A small segmentation model, trained from scratch: encoder depths [2, 2, 7, 2], 13500 steps.
Rows from block 6 of the encoder, named by matrix and row number. Each number is 128 + 24 x the weight over its row's rms, rounded and kept within 0 to 255. All counts start at 0. Numbers have three digits each. After the name is the row's rms in percent of the matrix's.
# convs0: reduce pointwise conv (encoder.blocks.6.convs.0.weight, 144x576x1x1), inputs 384-575
convs0.26 076:121142108123159142130122119098173132128134100123097140144129120122130096144124087154113170161111130125170129103134126151137126153142124135122163132150117125176136141156117116138148136135101125139148126158111173110136154139134140128144159133154144116157113121130140076156137129168111099163134137113131122128137134128126139138128075144122142148100155132128110108135131183129125123127132089125083164125148117148136130129111129152124124114153128102130142128105141131176102171189109131148163148154162126153113130105087143193105108105177140111110135133095122137129161205125106093146
convs0.27 106:112131124100170161128155131109151129140137053078113168128123104112127131164132093172092176144089145145113139148155147135078129160153130093124126124156120142119094163102105123096120127084101126167101131156127135112138168133120115129116104068128164159149145160148130122122144130130134104167138066139151114126153124153128141122127113113104138164139131130127104111131143194102151101047129105130084063161112135154138116132124115080126129109148139125129121125137145127151089133112152162120136108135156130159132129122060137140129132112058146119113136166098126150127122108156137148155
convs0.28 055:141156120140139110129162152139136151203122134128101216125155173117128146172114141129135166115120147175118127115120158130128124154134116095161151129097160127107117134100097160113141148078124125127085145135152113101129109177112147129098128110137166198158155143129138115100134128123109133138148121150143110126140147132125139139130136182106170162158183129124084119135144240193156134143119139127112127114102112155139131129150142138144119084157154134124138144143138126152099124132137159140134130154135126155153124136108179178148149117109170146149142121145118159127132135161128149146
convs0.29 198:128134134136119124128178129127082098165141121127125224127128151118128146141100141141125133099118139172080153147150141143086129142106118090146088108111136138096151135093101157125087130071119126137076144153162075125131096156107140128060135116121143214154141163141100117071135128112162112121147120149143131128133118125129144136128115141131162147133139128128100100133157157166131117122084123127115084124109132151148129129156138095127098133134147135127121155146137128110116121126161154132099117138120127120151127147119136124148149131086158136168131174177152151123104099158130146141
convs0.30 067:122138124115158129127120128108180133123133110107100099129120148132132116098117123130170156110118102145118116082088173237137131198142101139177145140140171127136158125137117126133150130112131134121130129119084149148127154151095078126150098132132129113123097096090170106127108128112119138170150127106137112128162089168128147067128122134135172117159166130128150086127112114127109099100159111126077103130135143130148142129181130134161146095133119143127127164170131133141124169157130166156157161166155125154124126105134209165150125135104141119119163071158125089135166145112080147139
convs0.31 060:106111103121146198128109125130136116110109113103114092128095147129125092105195160108134140129152076123112106134108126143117126131128114103122120168167115077134067149108114103110115142118103122105124143115084142122181178129114167130110125092110141125121159137097112157117133130113137146138163094142155117124131113144126125154126112120110104129116122125126139163113093098126116136125161165130140123120126154087098119128135115137154161141140134172130116154156107129203137105084126168126140139099145130146155130124114118108145134150136197124122112065099108137130165057124122131152
convs0.32 051:116139131118148160133128140153142107104152154109091137134132123117123124095135174127109143095139101140126130136116165160131129202167113136118141160149109126125158150113090146163146145135129126145122150145122134169173166151099108126127146124141126111126133122108100152124119127138145121149165143179139077126121178121128150093130169123112181117112203133133132129125121132130154104098128143130175124148162134155144182125143147051109147139118089180124133185189146128147114139177127157123157142186118128129167130154097166162136133128082144100153120083128159113119144136101141122151
convs0.33 068:133133138094164181125118112107152116128114153126094052129116138093124099133153198160158148166112109128110112117117130139121126161151119122151113160171148124135099144143118141145126116144139127126116167161123114126165139125167133130139145110103125074132185131172148130161116128107114135169124092092120096126152154146127127132126110103100140153125133131128159153124123152143172145085128096128073128103154129115136120127130110096153154113119151145130143116119129130165115109129123130114111140138118126130171129160147127136108135143106115116114094091101113127130139147140103141143
convs0.34 045:121151116115153128128100133139169137128123128121128150135103129097123125110138124152122170105115108143118137125124149178142131179144119113143167111131131141141147156139115149141162174134127124140143147123101161134161147167112145124133145148131124108148135121126140120138140131135114149140150175143151123132131172122132142116128165137131163160175194124129138148127110133131178123143167150131156168129130152128159135124119154144091149113150092151129133150126139127132114123159152130150170152149139131150141131130103177190139120122125162139145138058122131125132165188095105143158
convs0.35 178:132127123130111123128197136134066105158139134127125207116128149123127145138134146120127116111120132156085145172144125134087129126094122103134099111112120128101153128098107145140093131092128128146100157148173072146136105139095125129088144147119129217136148169135085143090141127103179126114150137190159142128123116120128124139127134143118138135128126129127111120137158143162111125130083121128140107118111146127125127128154139102130103155122131157127121164155138128112119106121169152129100109137112127114152128153136123111164152136082170137170133185176160143124105099151163140140
convs0.36 129:122151116134168161129117124119169149128151147149125073151152101124128113146140129151116163160143139111168153125136136153156129148182111153114162135192125154137117166170137104141164156160110127126167100143116166138136167123167132128172112112118145097129125138155146131179125129163110101148127107095137116128163148165129162108128122108112136142116135130128158140127107121122159097114137127126088161153174121134131123128097100154109152124142123128127129129122160129121142180164125126140163159152149127154136129148133117158127092141167115114110146108088136136131164193129128126152
convs0.37 061:130173108159140135130163125152145142146114121120122174155135136119126087168106075153101182130107161151155136140102161149124125199102123127101148106179106128144126145132131105094128135092107131161131104143150134112126132154120093132128093126124148162151105149149121100120134125153096136165123120155119097128165112166130141129129126140125168155122148134126122080128109179147076099121148104126102099118096109171127153125091127113114148101145137113130127133101143130149095169155141126136130134153145128151115128122113150156124087094117143122104167188076105112131129122157147168148
convs0.38 107:125147121133164151127141139134175147135159089130110150139143109105128084182108114158102175155108158149145142139143143132108126165156151137101156154170083134158132149153138098088146109140102128151151098141109150104122158134171127128142091126142136128132114144165149102142123127192088086161120132103119099128147137120128158111127142112127128152104127129128116115131090144096125097110140079130102113158128106156134150126094125105121160109155130090127133095090154129118136139140090108132159145147145130147088129134079148164091096092130128095074160123094072128131126139148121121147
convs0.39 060:095126120130183150130109134141167147144129135129139162125155121126131071156131143135099137150134124162128139133097155128143125184173095113135143168148119125151145149121117129135133151107117125132124124142113125146152174125144170131114177121130156123165160122135167142119134129092085113135156110114125125128173168127127132158131106106148161139097160131125116094131150117119124156165135116130126139125153105169113143125107136161101134119142140145131145115119139129153131138171114150120155138183130131146194130121111126154129122105164159120127145113115148159128141172123112125151
convs0.40 067:093080094129128137129168126147152152139114114123124174131147115129129082174138162155132157134059151146130124158129161142138126182120139119142128145141131144121127147114114110107127110099115127178129147152113129104149144154136114128115118112146145145178188163150159138121121124086103145166143118123172143131167110152128097126130146118132166151172139128129107111121102147083159105113150095127124110143126182152132144127117124128106140133143130126130129103139133126153113086139200157114134072158138127170143127142118139143109111088104130101121113155113123135127133105144123159161
convs0.41 037:140110104138157116124128129117151127177140118125142177138143128133130126142099163118132119116114132118115100115114154169137126182119153094155128129070134136135142125131110122117125172109134130115122152111101116095185135150096177130106142129129135123153149094111135133152111129121113160096174117107171146125136167085124130097122158130135186141151171127121074148124131141073159147155148170126168109122145120156124162125104146122114176115141122145124129141135117130168124141188113138150143107198152132167119131113109180171099139100152145144143125114134156126125144156107102131129